{"model": "image classifier", "arch": "vit", "head_dim": 48, "fused_qkv": true, "experts_per_token": 2, "optimizer": "muon", "orthogonalizer": "newton_schulz_5", "batch_size": 256}
Rows from block 3 of a small image classifier, named by matrix and row number. Rows with one number within an expert belong to one neuron, the router's apart. Each number is 50 + 15 x the weight over its row's rms, rounded and kept within 0 to 99. All counts start at 0. After the name is the row's rms in percent of the matrix's.
Before each expert's rows are labels from the 100 images, of 14848, where the router gives the expert most weight on average: "responds to" is what is common among them; "place" is the part of the image that holds the peak. Only what is clearly more common there than usual is listed. The data: fractals drawn by 1,000 iterated function systems, in grey. In brackets: how many of the 100, against the usual share in percent.
# router: router (model.blocks.3.mlp.router.weight, 16x128, trained with AdamW), inputs 0-63
# up: expert up (model.blocks.3.mlp.up, 16x32x128), inputs 0-63
# down: expert down (model.blocks.3.mlp.down, 16x128x32, transposed), outputs 0-63

# expert 4
responds to: two maps (100 vs 25.7); sparse (100 vs 26.3); dark on light (94 vs 30.8)
place: bottom right (40 vs 14.1); bottom left (35 vs 14.1)
router.4 095:27 43 27 42 63 60 41 62 78 56 45 26 43 50 76 33 29 61 48 69 85 46 79 26 46 60 48 52 36 32 49 33 52 59 54 25 76 66 62 27 37 28 60 72 26 59 28 66 55 32 58 59 56 53 38 51 59 52 48 19 29 43 70 52
up.0 106:69 37 33 15 45 45 47 60 72 62 57 42 39 83 89 56 61 27 42 61 50 45 61 53 50 23 59 48 42 56 41 33 72 71 60 28 22 26 31 43 56 58 34 60 30 44 54 60 41 65 49 56 59 42 81 48 55 68 63 56 51 49 64 36
down.0 101:48 56 56 51 69 54 59 45 70 42 51 28 62 46 38 30 73 56 59 48 73 68 21 77 29 61 42 49 57 44 33 33 42 27 44 40 73 60 64 41 39 49 64 24 45 70 48 79 71 61 79 44 69 48 12 65 67 43 65 47 43 48 27 57
up.1 093:45 55 72 66 41 68 36 30 66 57 42 59 50 60 70 57 76 40 58 38 52 58 33 52 67 65 48 52 16 56 43 56 35 29 61 51 43 33 52 67 47 01 51 59 46 63 42 62 46 37 46 28 48 63 42 30 27 44 60 66 39 23 50 39
down.1 092:75 17 52 64 44 56 40 15 28 57 43 47 68 40 52 58 54 58 63 34 13 39 62 40 48 44 71 55 71 43 52 52 41 49 73 20 23 41 23 53 75 50 23 30 57 57 38 44 48 68 65 27 65 16 53 59 50 80 37 35 73 38 47 85
up.2 086:36 26 60 43 84 33 44 57 38 35 15 40 59 42 59 50 79 72 33 47 54 38 50 34 65 62 06 49 76 45 39 40 23 53 59 55 58 54 81 53 65 49 26 57 53 67 34 65 45 59 70 51 46 43 42 50 71 31 20 42 33 26 47 40
down.2 092:44 85 80 39 46 26 60 71 63 37 32 52 29 68 54 39 45 55 37 31 40 31 40 49 61 22 69 58 38 77 78 56 70 59 80 56 58 52 51 46 54 24 81 59 34 52 66 58 57 28 69 40 29 53 57 47 29 28 74 65 74 57 62 42
up.3 082:29 70 76 76 61 50 62 63 62 36 22 45 62 41 42 59 45 40 24 41 59 56 42 54 44 53 17 61 55 28 26 41 61 13 58 60 53 53 58 54 34 56 37 37 43 49 58 53 37 49 40 40 53 32 41 62 41 41 69 42 47 26 62 65
down.3 074:64 60 54 45 47 60 58 32 66 35 43 52 48 47 37 71 38 46 55 50 40 33 86 40 51 61 80 26 49 73 36 36 35 49 43 43 52 43 22 24 77 31 62 62 50 60 59 44 71 60 65 50 63 66 49 57 64 41 21 38 39 74 43 49
up.4 098:12 73 53 60 50 17 58 71 52 25 83 79 53 70 56 55 34 74 08 31 43 46 47 57 50 40 14 71 47 68 43 54 66 38 54 59 50 22 52 39 54 50 35 55 50 40 59 43 52 28 60 35 53 63 47 43 40 52 34 29 43 54 29 38
down.4 120:64 36 53 66 11 59 44 46 55 60 65 57 35 36 44 77 72 57 54 59 48 56 63 58 43 31 58 63 50 53 43 45 42 47 57 60 16 62 31 45 54 30 54 55 42 49 59 44 37 49 43 63 43 59 59 47 70 44 04 56 50 19 35 57
up.5 107:55 73 32 33 60 67 41 81 79 45 22 37 36 61 81 37 35 51 39 63 77 67 69 36 46 44 50 75 45 57 22 51 70 31 60 53 57 56 42 54 27 29 40 65 37 38 82 43 52 51 44 43 51 70 37 43 41 74 52 70 57 38 58 41
down.5 099:58 41 75 55 34 39 38 22 56 46 62 32 31 58 47 24 78 30 53 61 47 51 53 36 52 67 58 17 54 60 51 61 58 59 41 34 56 52 46 29 81 64 65 26 60 68 41 71 68 40 57 63 46 33 46 60 48 50 61 57 32 79 37 52
up.6 119:34 59 78 66 42 09 42 49 44 62 20 80 47 81 82 73 55 76 38 58 46 45 74 37 52 38 21 67 76 63 49 76 65 39 44 55 78 46 62 57 46 58 48 42 75 39 67 33 43 35 33 43 41 64 42 70 29 34 62 48 46 42 58 36
down.6 106:29 77 40 36 34 39 82 62 72 26 64 28 36 46 51 66 59 60 52 54 37 69 51 47 43 31 66 43 56 52 56 65 36 44 74 67 26 64 57 55 50 36 57 38 38 30 76 57 43 69 46 61 39 54 76 49 41 68 32 51 44 16 39 35
up.7 103:38 27 51 42 37 39 41 63 56 54 42 32 40 49 71 43 51 79 52 53 60 26 59 34 57 16 52 41 50 63 67 55 27 79 61 39 41 48 44 51 70 60 56 41 36 28 41 54 29 70 71 33 61 53 51 45 72 56 44 29 43 41 34 45
down.7 094:52 52 41 26 51 38 61 48 58 49 46 40 50 54 80 10 77 31 39 46 43 50 44 44 47 10 25 65 57 40 51 46 54 71 62 24 45 41 35 35 76 73 51 45 39 49 56 35 66 38 60 31 62 75 33 39 37 36 59 68 53 55 46 51
up.8 102:32 40 72 71 25 37 54 60 40 44 50 69 52 50 40 44 50 64 55 48 63 50 60 15 50 41 26 57 69 25 59 54 73 68 26 65 36 19 68 46 73 49 58 53 38 41 54 43 55 72 51 40 71 55 50 31 64 63 78 45 58 45 38 62
down.8 096:56 72 43 44 67 20 58 39 55 33 45 51 49 60 39 30 54 67 71 45 49 54 53 54 29 50 62 44 71 56 37 64 43 50 54 48 32 65 55 53 74 53 64 59 64 35 50 69 47 50 47 51 44 48 80 59 23 50 42 45 70 47 38 36
up.9 095:35 15 67 51 53 47 44 37 34 58 43 37 29 60 32 50 32 55 71 57 59 37 59 35 57 31 43 77 78 54 76 55 53 32 50 62 39 44 30 61 63 73 71 38 43 58 51 38 72 49 54 46 42 45 49 33 50 48 70 61 62 42 86 71
down.9 112:55 46 75 50 38 78 66 45 39 58 57 51 65 42 35 29 46 60 60 39 36 41 66 62 65 91 29 63 56 74 68 65 72 52 71 55 52 52 38 50 49 77 79 48 53 38 52 70 54 54 49 53 47 14 59 59 45 64 24 43 51 41 30 37
up.10 100:53 65 65 53 04 65 40 45 36 53 68 60 55 32 61 37 62 29 38 63 52 52 78 60 40 72 28 54 56 58 54 72 21 62 58 43 41 41 43 33 50 37 99 62 48 59 60 66 42 41 33 60 52 62 49 57 32 72 47 54 29 40 57 47
down.10 093:65 33 28 72 40 43 42 48 50 41 49 19 41 56 20 69 58 36 72 33 58 80 41 58 50 60 28 62 51 71 62 33 49 16 34 48 37 48 59 53 47 78 47 15 58 52 54 50 32 54 41 49 44 41 58 76 67 35 33 57 44 46 42 71
up.11 093:33 60 41 44 46 25 38 69 21 36 32 56 52 50 23 57 27 73 53 99 65 53 70 81 38 34 58 38 58 22 45 85 77 52 70 53 58 65 46 50 36 65 41 21 37 28 58 54 32 48 55 56 51 48 53 45 39 60 31 59 61 52 42 71
down.11 087:56 23 36 65 35 66 57 33 35 80 32 48 39 53 45 81 42 44 62 61 44 40 59 47 69 59 42 80 45 40 50 49 52 41 17 55 22 47 39 43 53 43 24 52 63 54 79 64 22 35 43 59 40 50 61 68 31 40 59 37 49 22 54 56

# expert 13
responds to: dense (83 vs 9.7)
place: top left (35 vs 14.1); middle left (31 vs 9.4)
router.13 084:54 50 50 57 31 61 59 40 43 54 41 64 55 51 49 36 75 48 55 23 43 59 43 52 68 72 34 53 75 48 19 77 53 26 36 71 33 47 41 37 34 55 26 21 63 41 58 23 51 67 29 73 73 86 63 37 28 68 72 58 56 54 46 54
up.0 102:45 77 20 76 50 47 57 58 59 32 61 35 37 68 53 30 64 70 61 37 53 49 48 58 32 34 47 52 39 53 49 55 56 52 48 51 48 69 62 47 56 42 42 44 49 54 56 55 66 54 73 35 37 60 44 63 41 19 40 41 24 41 42 56
down.0 103:53 47 46 71 64 20 36 55 28 53 48 55 40 68 37 68 47 61 86 44 72 47 52 24 57 33 38 56 64 45 45 32 50 18 56 42 58 46 60 43 69 43 65 37 34 62 51 45 19 40 69 58 49 54 53 64 61 69 23 35 63 23 30 34
up.1 096:60 24 38 46 49 88 40 30 68 60 79 69 33 46 24 27 20 37 47 30 56 34 28 99 31 31 70 68 74 25 60 53 43 67 46 62 36 62 40 46 20 78 52 44 54 78 44 28 48 35 57 54 39 56 58 51 57 57 59 44 45 64 48 56
down.1 095:51 69 60 49 45 50 50 40 41 23 42 30 72 67 56 52 63 52 28 20 48 51 51 15 45 50 29 22 54 81 54 67 54 67 49 52 36 47 53 52 90 43 91 47 59 34 66 64 63 42 55 50 56 56 53 67 50 68 16 38 27 54 34 50
up.2 102:46 72 61 56 54 47 48 57 39 68 36 67 46 45 66 56 90 47 75 73 28 50 60 16 52 53 27 60 28 66 51 47 33 54 65 58 40 66 48 60 40 33 61 84 31 31 53 46 61 61 49 65 29 22 56 32 57 36 52 40 57 56 60 05
down.2 098:52 28 42 33 54 47 55 45 38 42 79 53 40 43 46 59 54 57 51 57 50 51 54 70 64 77 51 59 56 44 58 62 65 52 54 66 62 42 41 58 48 40 44 18 37 50 49 18 66 49 01 43 50 47 66 56 43 47 84 39 65 62 67 50
up.3 105:56 40 59 52 38 39 52 32 42 71 65 44 36 43 65 23 52 62 56 79 65 46 60 58 51 56 50 53 60 55 64 42 16 55 38 49 44 71 53 65 65 52 26 32 58 46 40 53 53 68 50 64 43 41 69 64 52 67 52 50 21 33 63 35
down.3 094:25 70 27 46 49 59 40 53 44 60 42 50 80 36 29 38 61 70 55 37 53 63 62 37 37 70 45 44 40 42 70 40 23 42 69 43 42 50 33 67 31 14 25 57 32 48 42 32 40 41 46 50 42 47 62 29 46 51 63 42 55 81 49 79
up.4 104:60 45 47 09 81 42 57 46 35 70 24 47 53 56 64 65 49 76 49 22 48 55 36 23 60 64 54 31 81 48 59 34 38 40 40 52 70 58 50 79 23 60 54 32 61 66 23 30 37 57 20 41 39 51 53 40 73 71 68 15 67 41 47 36
down.4 096:55 25 43 71 45 71 51 24 39 53 77 57 59 46 15 52 54 49 69 79 67 29 77 33 44 74 46 75 53 28 50 34 32 49 28 50 42 51 40 47 61 34 62 49 57 38 39 47 72 66 57 54 41 39 42 53 48 50 50 40 53 78 51 92
up.5 103:41 69 62 52 47 19 43 52 30 37 77 44 27 34 41 38 46 74 55 86 62 72 47 22 55 56 77 46 75 50 75 46 48 59 47 56 50 46 58 66 69 48 34 53 58 52 20 48 38 58 54 40 53 38 30 64 57 46 54 48 51 45 78 60
down.5 102:52 32 34 21 37 69 49 47 33 51 64 52 37 56 46 31 83 39 73 57 47 69 50 55 09 56 50 55 62 35 54 04 52 59 44 43 51 55 36 40 56 65 53 51 50 47 44 34 59 51 85 31 51 46 75 39 80 41 47 37 29 43 60 68
up.6 085:22 50 54 47 68 38 49 51 36 37 36 35 44 74 63 31 19 74 37 57 65 37 32 70 56 48 41 40 58 50 63 44 51 57 52 49 69 62 59 64 28 67 54 43 53 27 42 35 65 33 40 41 38 39 58 60 61 59 32 42 36 61 81 31
down.6 088:47 71 66 61 49 35 44 73 73 71 40 57 21 48 61 68 48 46 56 52 49 67 62 27 56 36 55 53 55 62 26 40 39 52 51 22 40 39 32 20 32 73 51 62 57 64 93 49 43 70 35 54 51 47 36 64 66 61 41 70 65 38 66 55
up.7 090:50 56 14 51 62 27 59 57 54 71 69 38 66 32 62 31 52 61 55 31 48 64 67 14 36 51 92 57 57 44 55 44 28 82 55 54 46 71 71 71 58 76 49 30 41 75 43 30 25 52 30 56 44 37 58 58 53 43 67 36 46 52 43 37
down.7 089:52 59 75 70 53 31 52 37 33 59 47 74 78 53 17 80 55 36 58 52 41 49 48 70 77 55 49 57 75 46 45 25 55 38 39 39 51 31 31 31 48 64 46 75 59 65 20 57 42 28 35 71 49 49 65 52 21 42 59 55 58 52 80 62
up.8 101:72 52 59 51 36 54 57 47 24 41 72 60 46 70 45 45 54 43 55 72 42 49 84 55 72 98 49 52 41 44 41 51 67 36 58 27 38 46 53 21 46 12 66 58 39 73 40 73 76 41 82 27 63 54 46 30 19 42 32 43 55 22 68 49
down.8 114:53 38 60 47 75 35 60 74 81 41 30 23 54 23 26 82 47 57 37 54 42 79 68 36 52 38 37 52 26 48 38 48 75 44 46 53 66 41 38 41 60 23 40 60 56 66 60 55 34 47 52 68 44 53 70 61 42 64 76 72 46 51 31 44
up.9 095:38 55 74 53 57 42 63 45 36 38 46 59 34 71 57 55 35 84 31 28 37 59 57 41 46 64 51 65 88 50 64 20 34 32 32 67 78 71 52 40 45 29 70 56 53 41 41 33 53 48 48 45 21 55 36 51 73 22 62 32 33 31 47 54
down.9 099:62 50 67 55 27 51 54 31 73 65 58 33 60 67 46 07 72 54 72 60 55 45 61 52 35 80 48 44 16 39 59 65 32 17 18 48 35 32 50 27 53 43 33 38 53 45 46 55 61 72 54 49 50 58 44 73 60 52 51 59 35 56 55 34
up.10 090:37 55 43 42 40 29 73 54 63 57 37 37 53 55 72 53 89 35 67 42 71 49 43 49 63 45 32 47 43 35 54 47 14 77 43 47 19 59 44 50 49 72 43 45 49 16 54 51 28 67 46 54 53 60 76 19 57 68 38 54 56 56 32 16
down.10 102:60 33 36 44 58 56 75 31 60 58 62 43 67 62 41 25 15 38 35 45 21 44 54 47 46 46 65 44 57 57 64 77 85 62 50 47 52 41 70 51 61 67 38 43 56 62 60 40 58 68 40 36 20 46 30 58 44 48 57 50 26 44 41 58
up.11 107:60 53 59 45 54 26 34 43 37 59 53 61 25 56 32 56 49 59 91 77 27 75 52 49 46 56 68 36 51 81 60 49 60 41 39 43 57 46 35 35 56 56 49 16 62 63 57 33 40 61 42 58 51 44 36 54 38 38 53 59 41 53 47 77
down.11 102:45 72 46 43 64 57 82 55 62 38 80 60 31 61 48 44 66 55 56 47 61 77 42 39 33 38 54 67 47 35 46 35 44 60 48 65 74 70 49 44 41 62 41 48 77 31 36 62 78 62 79 39 54 22 62 42 68 54 54 55 57 46 37 43

# expert 7
responds to: two maps (91 vs 25.7); sparse (90 vs 26.3)
place: centre (26 vs 6.2)
router.7 095:68 38 29 76 52 45 31 45 46 56 43 49 47 67 37 48 25 37 36 22 51 25 42 80 59 32 38 67 71 48 19 75 74 47 55 66 60 27 53 66 55 36 38 63 33 34 73 53 25 18 59 60 72 59 25 48 26 63 41 65 47 64 37 70
up.0 080:58 35 66 28 24 61 60 77 58 57 64 88 71 42 22 33 72 70 42 45 46 63 58 60 66 35 31 48 42 37 46 74 40 54 50 79 22 62 41 59 60 62 56 59 52 65 52 49 56 53 38 29 44 67 55 42 45 48 61 69 54 55 26 43
down.0 093:57 65 64 38 69 21 27 55 23 47 49 50 43 71 64 50 55 42 54 43 42 46 42 51 53 29 49 55 28 67 36 66 68 51 62 20 44 34 51 62 55 54 53 17 62 56 49 55 21 34 33 63 25 48 57 54 44 75 48 46 58 40 28 30
up.1 101:31 59 58 56 16 33 57 34 70 55 75 60 44 48 32 27 47 58 34 60 54 13 56 45 51 55 40 78 54 70 48 62 53 12 62 62 42 34 51 24 54 41 65 45 58 52 50 52 54 32 54 28 49 54 28 36 45 58 34 62 53 52 57 50
down.1 093:55 40 52 39 65 48 85 58 37 51 73 76 53 67 74 71 44 62 59 49 58 68 62 40 38 19 51 28 48 53 66 56 34 73 33 39 70 33 61 51 61 67 31 60 52 07 42 40 47 48 34 52 54 52 35 57 22 49 68 36 53 80 49 42
up.2 096:64 59 81 46 41 55 51 65 39 51 08 66 66 58 44 86 36 75 35 49 33 69 49 37 44 69 52 50 78 64 56 51 76 11 50 48 63 66 29 54 27 32 49 41 82 58 61 45 43 43 35 32 32 54 39 25 53 45 55 56 60 58 69 86
down.2 098:71 56 38 72 39 46 83 42 80 55 33 43 18 59 70 54 32 56 22 42 27 82 51 56 43 48 16 55 52 61 57 65 46 47 28 60 43 74 61 52 42 65 28 50 67 39 54 50 38 72 57 46 54 67 71 42 70 32 57 52 41 57 58 37
up.3 099:49 25 58 08 24 38 48 25 52 50 60 49 36 51 61 45 61 67 45 49 57 65 50 38 16 54 44 51 61 45 46 32 34 91 47 47 56 41 61 23 64 71 56 58 44 76 27 63 44 50 54 43 43 54 48 64 51 66 52 53 48 54 48 76
down.3 108:63 86 34 41 50 72 60 68 58 47 57 40 59 49 54 47 69 28 56 36 64 84 41 60 47 53 63 57 35 43 24 41 82 53 50 18 49 34 23 27 27 63 71 40 51 49 47 40 63 62 49 71 68 52 71 78 44 77 21 52 60 59 57 49
up.4 111:43 71 40 67 31 74 40 42 99 39 89 33 26 60 58 70 44 31 46 61 67 39 67 70 55 55 47 69 70 48 50 60 61 51 54 59 51 27 66 47 34 41 46 61 47 44 63 49 49 31 61 40 33 52 35 52 45 35 33 35 48 31 57 58
down.4 104:30 50 73 82 53 55 74 80 50 50 68 67 43 65 27 41 69 60 59 58 47 54 84 21 75 24 53 57 53 53 52 44 60 37 48 83 34 60 44 51 63 51 61 40 50 41 75 42 57 57 81 55 40 32 58 48 53 09 39 60 56 31 49 58
up.5 097:52 22 27 20 61 66 47 52 58 52 68 47 54 72 39 71 34 53 51 42 69 41 38 63 54 42 62 48 66 36 40 26 88 47 56 67 62 58 48 50 23 51 44 57 44 48 70 40 47 79 45 45 60 47 78 31 69 59 36 60 49 36 60 47
down.5 102:51 58 46 54 40 11 67 56 36 43 29 27 60 44 52 30 53 63 45 58 38 19 70 36 51 40 50 45 61 76 67 53 35 80 73 38 21 61 45 57 65 55 65 57 56 63 44 45 29 25 59 71 36 48 58 46 52 37 21 18 42 39 55 44
up.6 091:40 32 42 36 80 44 47 27 46 57 09 27 54 35 41 54 45 43 67 34 71 30 58 53 90 55 43 24 38 26 22 18 45 46 48 51 54 44 70 68 51 36 45 31 46 38 59 35 58 52 49 51 71 81 72 29 69 37 60 54 54 38 47 25
down.6 099:84 54 68 85 26 35 44 32 37 37 55 72 62 45 36 70 47 65 48 46 32 60 75 48 66 51 78 62 52 54 45 53 45 44 40 76 46 26 39 52 42 44 33 42 32 49 47 36 55 43 08 28 33 65 73 37 32 17 74 68 65 50 71 71
up.7 098:52 61 35 32 40 43 47 58 80 35 72 40 42 38 52 58 58 52 66 66 71 12 26 45 26 59 81 31 41 33 57 30 47 51 59 65 57 45 33 54 26 38 71 48 14 35 65 41 44 33 59 40 74 41 67 36 48 48 66 31 38 55 69 50
down.7 095:47 33 72 60 34 72 46 35 41 70 00 71 46 38 28 42 50 74 52 18 34 50 72 49 53 48 55 69 34 46 33 36 44 41 57 48 35 55 54 50 79 37 31 34 47 28 74 34 43 45 40 61 37 55 70 53 47 65 37 51 40 44 14 60
up.8 080:16 82 42 46 50 33 47 36 40 66 28 37 31 56 52 58 52 59 43 46 44 66 79 40 70 41 58 45 31 53 28 46 74 44 54 55 58 50 47 63 47 30 51 65 80 58 53 38 17 33 37 38 38 53 35 30 47 45 47 55 49 45 35 63
down.8 076:78 45 67 46 42 51 30 36 57 36 36 68 52 57 57 59 64 48 44 44 57 55 52 27 66 39 38 69 38 48 72 42 27 47 34 47 35 44 70 57 40 78 73 53 35 31 60 55 55 62 55 73 71 66 65 25 63 20 46 47 39 37 74 42
up.9 094:70 16 55 22 52 49 59 44 57 65 35 58 33 34 64 20 61 43 67 64 59 50 53 34 40 21 51 73 19 39 57 43 32 75 54 46 30 57 60 63 99 69 75 65 41 24 58 47 43 59 58 65 59 40 25 57 73 26 39 48 48 38 31 45
down.9 096:31 72 57 34 47 36 55 82 69 42 51 31 53 56 56 60 70 42 49 70 41 23 48 65 69 09 32 49 34 80 43 51 74 46 50 47 44 26 44 47 47 51 62 53 63 64 63 21 44 41 29 44 48 46 63 37 57 42 73 86 42 55 55 18
up.10 087:71 37 29 47 52 29 53 58 18 49 74 49 62 66 51 43 73 57 71 44 52 48 60 30 48 65 34 46 35 32 44 25 17 38 28 61 25 61 70 36 51 58 61 21 46 60 54 43 24 57 55 41 49 54 71 59 45 66 64 69 37 41 32 54
down.10 096:32 58 59 70 57 67 29 49 11 46 50 71 51 42 37 43 33 40 30 73 64 42 55 49 46 60 27 64 78 33 52 25 47 68 29 59 55 42 57 73 64 51 50 46 53 41 51 57 60 58 68 67 32 50 56 81 66 21 44 36 65 63 70 69
up.11 104:35 51 53 14 73 30 62 74 56 39 39 66 48 36 60 43 36 47 49 46 53 46 28 32 34 43 63 34 48 50 35 61 33 32 59 47 54 54 51 46 39 74 38 20 43 66 53 50 71 33 61 17 61 97 44 29 69 60 63 45 27 51 14 45
down.11 097:49 40 45 39 15 78 51 57 62 40 67 63 48 59 52 68 52 73 44 35 39 51 59 23 74 35 47 49 50 49 64 36 43 28 32 32 40 32 49 54 59 35 56 40 49 51 26 52 50 70 39 34 73 56 69 01 49 62 74 70 52 65 79 79

# expert 11
responds to: dark on light (100 vs 30.8); dense (78 vs 9.7)
place: centre (41 vs 6.2); bottom centre (25 vs 9.4)
router.11 118:25 73 62 69 54 67 45 66 45 29 61 36 58 19 39 56 47 45 34 61 41 60 63 48 49 57 44 55 25 40 67 52 30 37 62 32 38 53 58 48 53 19 79 59 59 67 40 50 67 47 62 57 44 45 51 64 58 27 36 29 38 37 75 56
up.0 106:40 36 58 62 41 93 50 32 32 66 44 59 52 70 52 85 69 77 59 67 37 40 60 36 68 28 45 39 39 55 74 37 31 49 48 63 37 43 53 66 59 49 45 45 42 47 44 41 46 75 42 37 29 39 71 41 59 24 44 59 38 41 45 32
down.0 107:63 43 16 52 70 90 44 42 53 54 64 57 49 40 33 21 71 46 60 35 65 34 28 43 35 85 53 56 59 46 49 43 40 31 38 53 46 53 39 27 70 52 48 44 51 53 39 73 60 63 88 42 59 49 26 56 54 76 50 45 49 44 38 65
up.1 112:47 54 65 60 55 10 28 58 35 34 55 18 42 54 55 81 38 52 47 43 72 58 28 27 11 46 55 64 71 51 59 25 46 48 47 34 70 53 52 37 17 72 63 53 65 40 35 56 28 52 63 21 27 41 56 56 63 68 66 32 80 50 58 71
down.1 113:58 33 54 62 38 45 90 72 71 57 26 56 61 42 72 52 60 54 30 49 33 51 59 60 55 15 48 76 45 40 67 67 43 71 58 73 29 57 43 33 45 49 45 31 27 54 60 43 60 62 46 74 72 74 59 42 56 36 18 68 72 64 55 32
up.2 123:45 54 43 55 81 73 55 35 68 34 66 49 40 42 43 53 50 62 70 47 70 49 40 48 53 72 69 47 40 34 52 06 42 41 61 52 50 56 48 63 21 53 53 63 28 85 33 43 53 55 59 52 49 51 50 33 40 28 61 28 75 50 85 72
down.2 118:48 84 63 43 78 27 36 41 49 39 37 49 34 37 39 28 55 40 50 34 45 75 43 67 44 11 62 30 55 69 48 51 54 37 83 40 47 57 65 48 58 59 46 58 58 49 82 53 61 73 34 41 45 43 75 64 24 49 46 38 68 64 42 43
up.3 093:53 36 17 49 61 45 40 41 61 38 38 38 51 65 38 23 44 36 46 48 55 17 50 44 60 55 53 34 37 63 30 49 46 41 72 57 50 73 72 39 74 66 33 37 33 59 70 69 33 64 47 82 43 86 72 31 48 47 64 54 64 60 57 71
down.3 081:45 63 41 73 14 53 58 49 56 37 69 29 63 76 38 45 17 51 61 42 61 61 74 29 52 48 57 53 41 18 21 47 78 76 26 53 53 56 60 48 62 56 24 70 35 55 41 49 51 43 50 55 33 36 56 40 35 27 53 70 59 55 80 62
up.4 100:43 34 47 52 36 55 67 39 50 44 24 38 57 23 44 49 37 44 51 46 39 12 63 54 28 62 47 56 47 81 42 52 42 47 52 71 60 54 65 57 17 74 42 52 56 22 42 61 58 53 20 33 33 56 51 66 64 54 43 52 57 56 53 47
down.4 104:66 42 71 44 63 13 70 30 67 54 59 32 43 65 45 64 48 28 77 56 45 46 59 56 62 39 31 47 38 52 27 59 75 57 53 32 66 72 51 43 57 57 60 43 66 63 57 59 59 53 72 64 45 56 22 67 51 27 44 58 45 51 53 73
up.5 103:36 56 86 67 27 45 56 55 30 61 24 52 58 50 66 54 58 69 45 38 48 60 37 27 31 32 02 61 36 69 46 64 22 60 44 59 41 29 32 59 64 39 78 63 58 27 55 52 51 69 57 56 47 53 44 57 52 57 27 35 48 31 28 37
down.5 106:55 28 53 53 34 78 38 27 32 53 72 62 55 42 29 57 47 36 44 56 70 31 65 84 81 69 43 44 66 51 48 29 25 68 21 48 49 34 56 49 38 73 76 65 40 60 35 66 51 36 47 43 62 54 28 58 59 36 36 70 34 67 50 47
up.6 102:65 54 72 60 54 65 56 54 51 51 14 36 47 49 67 54 23 73 43 31 36 60 69 45 62 80 35 45 40 39 33 71 64 40 40 51 50 59 35 72 45 35 64 73 50 75 51 53 52 42 53 41 27 62 23 40 47 65 40 40 49 38 39 52
down.6 094:44 41 50 60 77 51 62 58 50 56 19 39 33 61 38 62 30 50 48 30 36 55 47 66 34 39 30 49 24 49 03 60 48 33 84 49 60 66 58 41 12 52 37 66 51 75 70 59 44 49 59 59 51 27 59 41 73 38 43 51 60 54 41 37
up.7 099:45 41 31 70 26 53 34 41 33 50 33 74 58 28 40 26 63 37 41 86 39 54 91 81 56 43 39 55 40 75 45 90 45 79 64 37 36 70 41 31 74 55 42 50 58 33 48 50 51 54 62 73 33 32 56 50 58 46 18 52 41 67 46 49
down.7 091:53 31 51 36 52 70 39 36 06 51 64 56 72 40 66 55 11 35 41 31 42 36 29 27 61 56 40 42 50 34 44 50 66 44 33 57 62 46 46 58 51 27 76 51 41 35 57 34 34 67 35 56 52 38 39 56 61 83 46 70 48 49 57 50
up.8 098:42 29 37 47 33 78 51 31 27 51 42 37 42 23 40 38 60 58 54 37 58 34 41 65 49 57 58 60 76 56 55 58 56 59 58 49 46 80 30 37 47 47 49 41 52 46 41 56 42 49 41 47 54 42 30 54 51 77 36 58 45 39 24 37
down.8 103:76 38 59 54 47 06 29 19 43 55 57 77 54 56 58 57 36 24 42 69 50 31 58 50 55 64 35 57 75 44 36 46 58 56 23 57 60 37 64 53 62 67 47 38 53 36 49 30 59 44 42 48 19 52 55 60 49 50 69 56 48 47 48 52
up.9 105:55 36 36 32 44 72 52 29 41 53 88 51 44 04 20 67 19 63 33 49 33 54 39 83 63 53 58 44 71 66 52 65 45 36 50 56 49 66 49 49 57 44 67 53 76 71 26 56 40 50 68 41 55 76 46 49 34 69 21 53 42 58 43 76
down.9 108:69 43 66 65 44 32 50 47 32 55 63 45 42 53 66 61 64 42 59 49 66 41 61 56 69 76 63 46 57 29 45 39 69 37 42 33 48 44 49 65 20 80 44 46 44 51 55 55 35 35 19 54 51 47 44 41 32 28 99 34 68 60 67 63
up.10 099:59 54 36 37 94 67 41 39 96 44 48 37 50 71 74 41 36 34 71 49 66 51 87 43 52 49 47 47 30 63 50 22 57 54 37 47 64 58 69 64 65 48 61 78 42 47 43 72 52 48 81 81 48 48 43 61 50 46 39 16 24 39 36 43
down.10 099:51 72 57 53 46 54 93 48 76 42 53 77 52 40 58 50 52 57 30 22 54 72 31 56 41 49 55 56 62 27 61 52 32 44 23 67 42 57 56 34 37 57 43 83 65 41 38 56 72 22 52 50 70 54 34 33 34 39 64 57 30 47 68 57
up.11 086:65 46 59 54 42 42 40 58 74 44 27 31 21 69 63 66 39 63 49 56 55 31 12 40 32 34 53 55 63 57 44 51 47 76 73 54 55 76 38 51 34 60 47 67 37 53 68 46 27 63 62 54 62 56 59 47 48 45 20 60 36 37 74 39
down.11 083:55 50 64 56 44 48 78 52 74 45 61 73 55 49 54 61 29 59 55 33 59 60 58 61 40 07 75 58 48 58 65 72 71 37 55 51 41 35 48 35 44 44 60 44 41 28 29 44 55 75 57 48 40 50 50 43 55 68 45 49 64 59 33 77